Weights of a small image classifier.
Model: 1.63M parameters, 32-pixel images.
Training: adamw at rate 0.00099, batches of 384.
Data: trained on drawn branching plants, 149.9 epochs.
Rows from block 4, named by matrix and row number. Rows with one number belong to one neuron. Each number is 128 + 32 x the weight over its row's rms, rounded and kept within 0 to 255. All counts start at 0. Numbers have three digits each. After the name is the row's rms in percent of the matrix's.
# u: gMLP up (value half) (model.blocks.4.mixer.u.weight, 256x256), inputs 64-127
# v: gMLP up (gate half) (model.blocks.4.mixer.v.weight, 256x256), inputs 64-127
# out: gMLP down (model.blocks.4.mixer.out.weight, 256x256, transposed), outputs 64-127
u.37 093:043128085128167128097141112062128108125128128096161127183136128107128128128128128113060128128095106128156099128128206128159128128128128148128127180128134123195172128128145246128127128160064125
u.38 091:128128124128128128128128152124128103187128216196128184128128115128128128128206128066140128098128219103075110128128128128128128112188253095128128128128128128165128107128122128169167128128143128
u.39 096:128128065140111239128128128128128135128190128119128148103221139125128132128128128079128128166128118179143128128215128095128128128128092110042128128108128123105128128119143128134128128142128128
u.40 109:224128128203128128128106129046128100128141128128128128092083070080128128128129193168180128128128128128128128089088048207093095138145158128189125128119128128085113204128165111092169116128204128
u.41 087:171130090128159156158152128162128171128241128128128099072121128128103124128128128128161154158128086128185128128128128057128128100110191128128192030179128185139128128179128152126128093128128171
u.42 097:128108128057128157128139129082144110128128128128089171252128164068114128128128128128133128128157128129128194133128128175128215148128084073126114125183017128128128128128128147105103128128128231
u.43 097:128128117128128122128192128128133132128128158128128157128090098128052128128060128128128128128128128066137128127128128128057128074128128128128128128128096128169128128128128128124176128128121091
u.44 097:128122167092177158128170121185128128128081128066129195173069077128128128188137157128106100094128128109128126128189128109162159128151110080100128128150189128128112128144098110128128158128015137
u.45 111:128151128128046098128069128095128055129198182239128176128150153128128128128128151178087175125122128184128112128128128189173128128128128128128128058128039128128128035120101128128128097128128155
u.46 100:197161102139128124043128128128128128128128128128128102057157128147125128128116095128034116128069128081128128110086157128168108092210115128128128131136128128163096143128066120128117205140128142
u.47 101:128044130145128128128128128128160128157128129139082073132128077128070129128100032128153182128128060128128160164128128128128128067128153081028128128128098128137128128128193128128098128151128128
u.48 104:128128156118135149128128138128128147167133145135128074185128128128167165128179128128128130202128118128082128128128128128128128065128171128128146128128128128128171128128128128100106255194038128
u.49 093:128156101128128152174128121128128079128128140053128055128128128200128128128239144128069124128128128128162128128128088128199148162133142168156128128128128128158128128128054128126168167128109116
u.50 104:128128128162083097163128128153150167161128131120091118128155124128141051153180077112128128171148088122093128104128128128160128128128128255185128168128128128128128207180128128128081171128207128
u.51 102:128101156044068128128128128098128128106217128099179128147131128128081128249128179128162128128128128092151128142043128128128128183143128113125094064141148164128128155128080108106128132128128128
u.52 088:128112128174124128128128128049130128128196128128153128128128128081128121090128128143128128047128128128067128080128128128128107128128128128128128128128172128128179128128163128107065128128157143
u.53 096:128128154128128128184076128148138128072150150128132128145128182083128124128128128128128085195121128128132131128173128175128128128128128128136171128128128128128128108063118213128128128113128128
u.54 106:110128189083128215150128205128128128095071128135125050118142159128128128144085122128128128128230084128072128128129121128128137128128095040128128128128128128133128128028116128087128129112128128
u.55 109:128191155128128128128177128170156045160163128128128128128179164051128128195203089187128128128128128077197122128162128128117128152142128128128128128128128184128166128128194089128150128128038128
u.56 106:168116079095128166065128128164105076240128128172128128128143090116128189128128128097170128159138128128133128128091128054128132128128105128000128128140128128128128124158146131104128128128070082
u.57 105:084127150142142103169081102116077128128128141129128144192128104166128128122135190114128128107128128128128128065191128128216128011128128128109128124128128168029119128140181133128128197091128186
u.58 101:128107093128128128113151210205128096099173167128093128128119128128101150128128128172148128128128167128128128128128087222128128072213165149127114128128128128128128103128120128128053128038046117
u.59 082:138128128128136145091128128128128103128128128128128128128128126125057128128122128044128071205093124105198128128087101128130128128128128128093032099092216128128179128128149168180183128057149128
u.60 110:154093138128098060106154112128128125182062128128128166128128146128111231130182128032128128180128128128096128126128148128128184141128176107128128156128160128128128128128128128128141097179128128
u.61 099:128110066128134128162193174108128139145234103128128143169128128036128128086128197128185128128058128113128081128128142077128128128128128127130128128128130105071128128128128128092109128137105128
u.62 092:128109085125183128171214128128128022239155087128102128128128128128194142128128128056117118128128145128128110128092128128128128128172166128128156197104128128128186137128159114191076163128148128
u.63 106:128190128128128114103128159128134128128177128192128226096128102136083085137128178166082128118170128128128128185093128128111128128128156128128128144104128128132128155128101128128128106150128128
u.64 116:070140168180148115128128076128161136155115158105128163160128067171116128201165169128128081128128128146078209131120128087151176128202082128128158098164156170128107128128105128154117167128128136
u.65 088:128082128128214128128166161128128128127113148027128104128124128128123128107128128082217086128128128105128128186158128128128168128128128128128128128128110128128128128128128128128128128094128117
u.66 100:129128128128128128043128128128118128128197090128128128128128128151139186176128127128128164128128199128128207090175128128128128128159091128128110128128161071128125128151084128184128128128020077
u.67 114:128108132128119128128128129155093000128128128128143096128128128128072128128128110111188128128093105128160128128128163128128128128153128128128128172128084143128094128138111111128128128128128128
v.37 092:128189082177126128128128124085131086128128128128089113128128128164139128164150106128128128128069111091128131144128128154017142104206162076201128128128128116128151134128114128215128128060219128
v.38 090:047128128128128145128096128167088128057195128128128128073098144054128149128091128128158128155097128128128128128119128150128118139128128128114036128128143144128129128049128128039128154128128092
v.39 092:191099133128153121127128174130128151140124128128119128051128128054128128163151128118255128084128128128151128196111114087065128128114128176128132035128128128128180176168128080128128128094159128
v.40 107:128128128121128128180117128154159128049099128101128185128128128122128088055098128128177116128128085128184128131128128148128058054134128173134124128068128185085128128128132128151128128183128077
v.41 091:128087114128214233102148190103085128128128201128083128128141128219148128073128128162128082128128128145128219128098130128098128091128128128128128055128212128191189128130142128124113140099128168
v.42 096:128162111122078128146128128123049183131111117128128233128128128128100068128119175205125128137128147128129128128170024183128128128128061150148128128187128141078099090146104128128128128141045128
v.43 099:133128128078128203156098128128128009148128123115128103128110088066119147128147128124128128116153128128128128128128128135128128066042177161128068128113099128102128091128128128128128170160128128
v.44 088:128128120128128128128128140046117185128151128187072119128066128208178128132165128195180128128128145204128128128135191144166128115083128172159082094131097159128116128156127128128102129079172111
v.45 112:165185104172128128128128089128085157093128171128086060167128128128152122128128134128128100065128128116128128085128131128128077128089183192128128128222128128129128207126128164127157128128128084
v.46 090:156149032128082128128120128112128044128179128105203212128187165128120128129128128101128156128128139128128128128128088101128148132113113064128128118105128059128128175128023128128128174104106128
v.47 096:169130128128128219198128128171115120068128123128128238128135128179093128101066163128128128128128128128239128093128128122128141128128128128128128098148120128053128122098130128128128133106128191
v.48 103:128128128128128128128128114128128128124142144194128156152183128153128076161128061128128087087115128128128128126128177128139128164084128229208141126128137128085128055128128182254128087160128148
v.49 093:128083166128099164128160128128180150082128086128128068150128128160128160176128032165129172128128171128128164128128152128136129127161221128128196128128128125128128128128128128128128128164128128
v.50 106:188128144128144110128072128186197203128088165154072128105128128253159200080128149128164128127129119142128057100128117128128128128128099148128187128140113184128149084128128128188128128128128128
v.51 092:128128116124128110120128047160204128128128128128109107128177166143154163128151117111128095128195128128128154145248128128128128128189128136128128139139102128128140046128088107166128050128128062
v.52 093:128128128128173220128128158120128128135128128060128075124124067213128119168079128140100142149128128135128099142128128166128060119128128128108092104115104094128200128128128128194128128128128128
v.53 089:128128128128128128078163128128168128128247145128128086099216128128128238158169128128128166128128128168121223128128128128128128128128128150128128128156145180128128128082128131111128128128130085
v.54 101:213128128164128174077064128111128128113112070128092133128091128128128128116128137145128128080143128128128128089081128097125128144128097128039174126128052128068128128168132111147135128175128128
v.55 097:128128128161128150138182151121102065166128179128128128072176128128128128050115105054128128128123128182183128111128128128128128147128031128128128222000128128146128169196160128129119165128163128
v.56 098:128128096146128216125128194128144112190128069155128071128108072097128128125128128069128128138128128160128128135128128128056128128080128128138137067128128050131128208128128069110166128082119128
v.57 117:072128128128128128128128080066092137128128128128128128128128083128128063166128128128199128088128128128128128177154128128069115020092115128169167178121128150107142110128128128056183156128128171
v.58 104:128128128176097139128128216168128237049128128128128116128140168128128128128186180197128128128134128128128173181128112115175131128128128128106166121179128123176196119129099128128162128075080161
v.59 089:064128128092128128117128123141128128128149128128128202128033128034096111174159128128128128129171176093042076128128128128196135168128189128128071189119156128077128128128183128149128128108143194
v.60 092:128128128110128128128136080128123128188102128096128128128222128094128128128213175128128128128128104128157128128110128160125128000128248128058137229128174128148128045128128128128245172115133128
v.61 100:065216074128207067128128134074128128163111222128076128098128084128128102128191128128086128128128075084128128128109086186112167103128128128128128128139128128128068128128088191105129187128140104
v.62 098:128050128185128128132195128128128099107128128139128080146128128105122128140128157138144128128113128128150109128030128128128111128128083128189128172163128172213130128153118093128128128128128128
v.63 091:137203058090121150147118128139128128128125128138225084051128135148111130128169128096072166128097150128128128126179128128128062108128116128128099128128128128182110128128128128128128128100073090
v.64 121:128126073155067120128130128093128140128167142145128128129128113076135086128066128164128128128107101173128128108078128128128062054112128193138122128161101128156128128132128145097128128128159171
v.65 092:128136128128103148086115128237168133085128209038160128130128128128033128014175189117128224097128128171164128178128128143128047121147185128128128128128066128128128128128144128126128197060234097
v.66 098:128216192128184128128144128128184076152128128086129076066128084093080128154136127158128151185064128143128128128128128128094128128175085127128128111208100128181128128148128128128128128085128128
v.67 091:128130112135128128128206207128112128169062011147128128128128128128128131128130094128128038107128034124157128128128128137137128130175121094128128128111255128128128128128128097119128128128128066
out.37 097:090128071215128128123195128128090141139128225128128208128216128110128078128128128128207056118175128145128149158128203128087066128154128128128128128128128128078084051128138169128128128061128128
out.38 093:180128105128128094122144128128128128128063128128094128118158176128128128128128128128123131134128128080128130090141128027128128087133141104128128094128241129118163104128128128128128128128139128
out.39 092:145128104128169065128114128128060128128210128128128117096150176171119128218017089204117049128083128025096160128048128089045116106128128128180102128128128208128128128116100128096128166186128177
out.40 120:158154128128146140128194160128128128178072128158128128165128128132095123193128168110093128128059128150128128128128096128128098104166133128128128113128127128201128128128128128116128128128136156
out.41 091:088128188128128140119128128093055128160103164128128128212108188102128069128158128128047128128128131128128128151128139210041131128128128128128170086136128128119128128141128128128205128108128128
out.42 103:115128128106052128079078120136168128162062128089149164167128128186159128128244191125127128128071128128128125128128106132171128128128128152128128110128128150128121128076128128175146104128128150
out.43 101:128128167141086128129128147128128174128128128128217128131128166128162099134128128128128083180085128128068128128104074128128128128117112175144128128128128163060119128102128128128128171079097128
out.44 104:128157128074075114128175128095128169181128109128108128083089128054128137088128153220128128128103128123189128160128128115128133107128207128130163095057082128128128148128156198128110119128128072
out.45 106:147128128175128128134128128128128128120128088166140128128128150114128128128115177128128128128151128128128128124154128128132128128128128128128128128128128022175128128128130128131192133176128128
out.46 111:128179054133148138172128113074128128077161138128157128128094128064204110128128044135128128165128128128152128128128128127128130128128128104045128128131139167135128116128244180128120128128128224
out.47 103:128203069166093157128114107146136074185119014143128100161128128169192128198139198128128128228128128111172147204128128128174128062128128081128186168141128049128126128096128147128128128128111155
out.48 110:073128126128128128128081109128128128128128140128138128128128055128128152082086128128183180189186093115128128155128128143128116128128128128128098128150198232128097128097128128103128080128141128
out.49 096:153091170128128069109128128060128074093090128128128137078078128128128183190128110122089128128128229142167116151128128124064124114119148128128128128128128128128128128128189085075128135114128128
out.50 106:124128128151162185101128228128153128118128101093183128128128128128128128141177128128128201199128062128128091075128121073128083071099081128128128128132102125175128128169164093128167147166128144
out.51 086:128128128210128128082177128190204110111144128128128128128128104128128103118145128128128176128119186128128128128128177128128128137133187138128128128081160145221128103125120026130128040000128128
out.52 090:128103128060128128128097128128133186128195169128128128128144012119092128133128128121128120205128200074128084128128073128128073119166156127108128128128128057128128128128170128128128164133128128
out.53 102:186187128128128128079128166250092125167128128130134109173174128128128133162125122118100128128074128128084099135065128128128121137157128128108128056128089128137128221128170119118125128157148173
out.54 101:128128175158154128128040172133089128128151080155180073128093128128174171060128181129074128128128128143128143128144103128128154127071182128124128128123128128154203128130128078148097194068128128
out.55 083:112128128200196128103108088065058103093122128091128206128128098140124128087088154105228128062128128103134149128128103191128061128128128128128176128187120127128128128156201122128128128096134128
out.56 102:128128128110128128147128104128128128128128087128129128087128128131151117158191167128063139174113128122128128112128128128158128128128180128097091128125103150148137128128123140100194149128161128
out.57 120:128128128187124128161129112128128114117205131128176128132128144128128103128128155197086128207128188128128128128080075203128061128072192128106128128128128120107174100128145128128128128092122143
out.58 114:128128128154128114128123086128128179128088128128132184047184128128143128128128128128128057127128128128179128128128128128128128194128128081022060128128202128228177128097128157148128128128112152
out.59 089:128126128134154188128128174103117176128148128128141128094062128128143118128219128042128128128150087128168159122173128141128128128128209255128075128231112128128123128023128125128090128096114128
out.60 112:128128128128128128128046128198084128122169128128128123128128128128156142121161255141128116128166176128147175078128128102128191095115128174128128128085120128128128128109128128128192128091128142
out.61 098:174172128128125126128128128128128128119121137035159128117165132128128128192128140128112128056094109139128128107128128128128066168128162128128063078099118128128128075128128128128128128158128144
out.62 087:128128128128128120128128128128062071128128128128128166128128128128137128128128128128114090128038128128128166128138128128127128091128153128111174128173128010143088128128128081128128104128128128
out.63 093:128128128166128189128128128150128128055128144114128128128112128204129104133128113158128155128128128128160094086219128128128128128128154128154084128175128128128211128128155112117135128128128128
out.64 113:128195128128068137128080128140128128163128128128101128179035138063128128179128166128083128128061125088168134176157128083110129137159128112157187128128145128128128149128178128128128128172128128
out.65 091:128185049183158136203087128082128086128147075142106089128146128134128128177128106128114127128128115090072109121135185128128128128126165128128128152128081212097128149128128136128128149128147128
out.66 104:164054128128100177128067128133128178161072085070140128128154149128109128090176101180128033128128128128151143128128129128128176128180128152155134128138128128128081128117128145128127128128128128
out.67 103:153128141128128213128000128128128128128118128048128145128128128128091122128128128128128160128105128055128146167128176128198128139123137084074128128128157128124128128128131128128128123128137128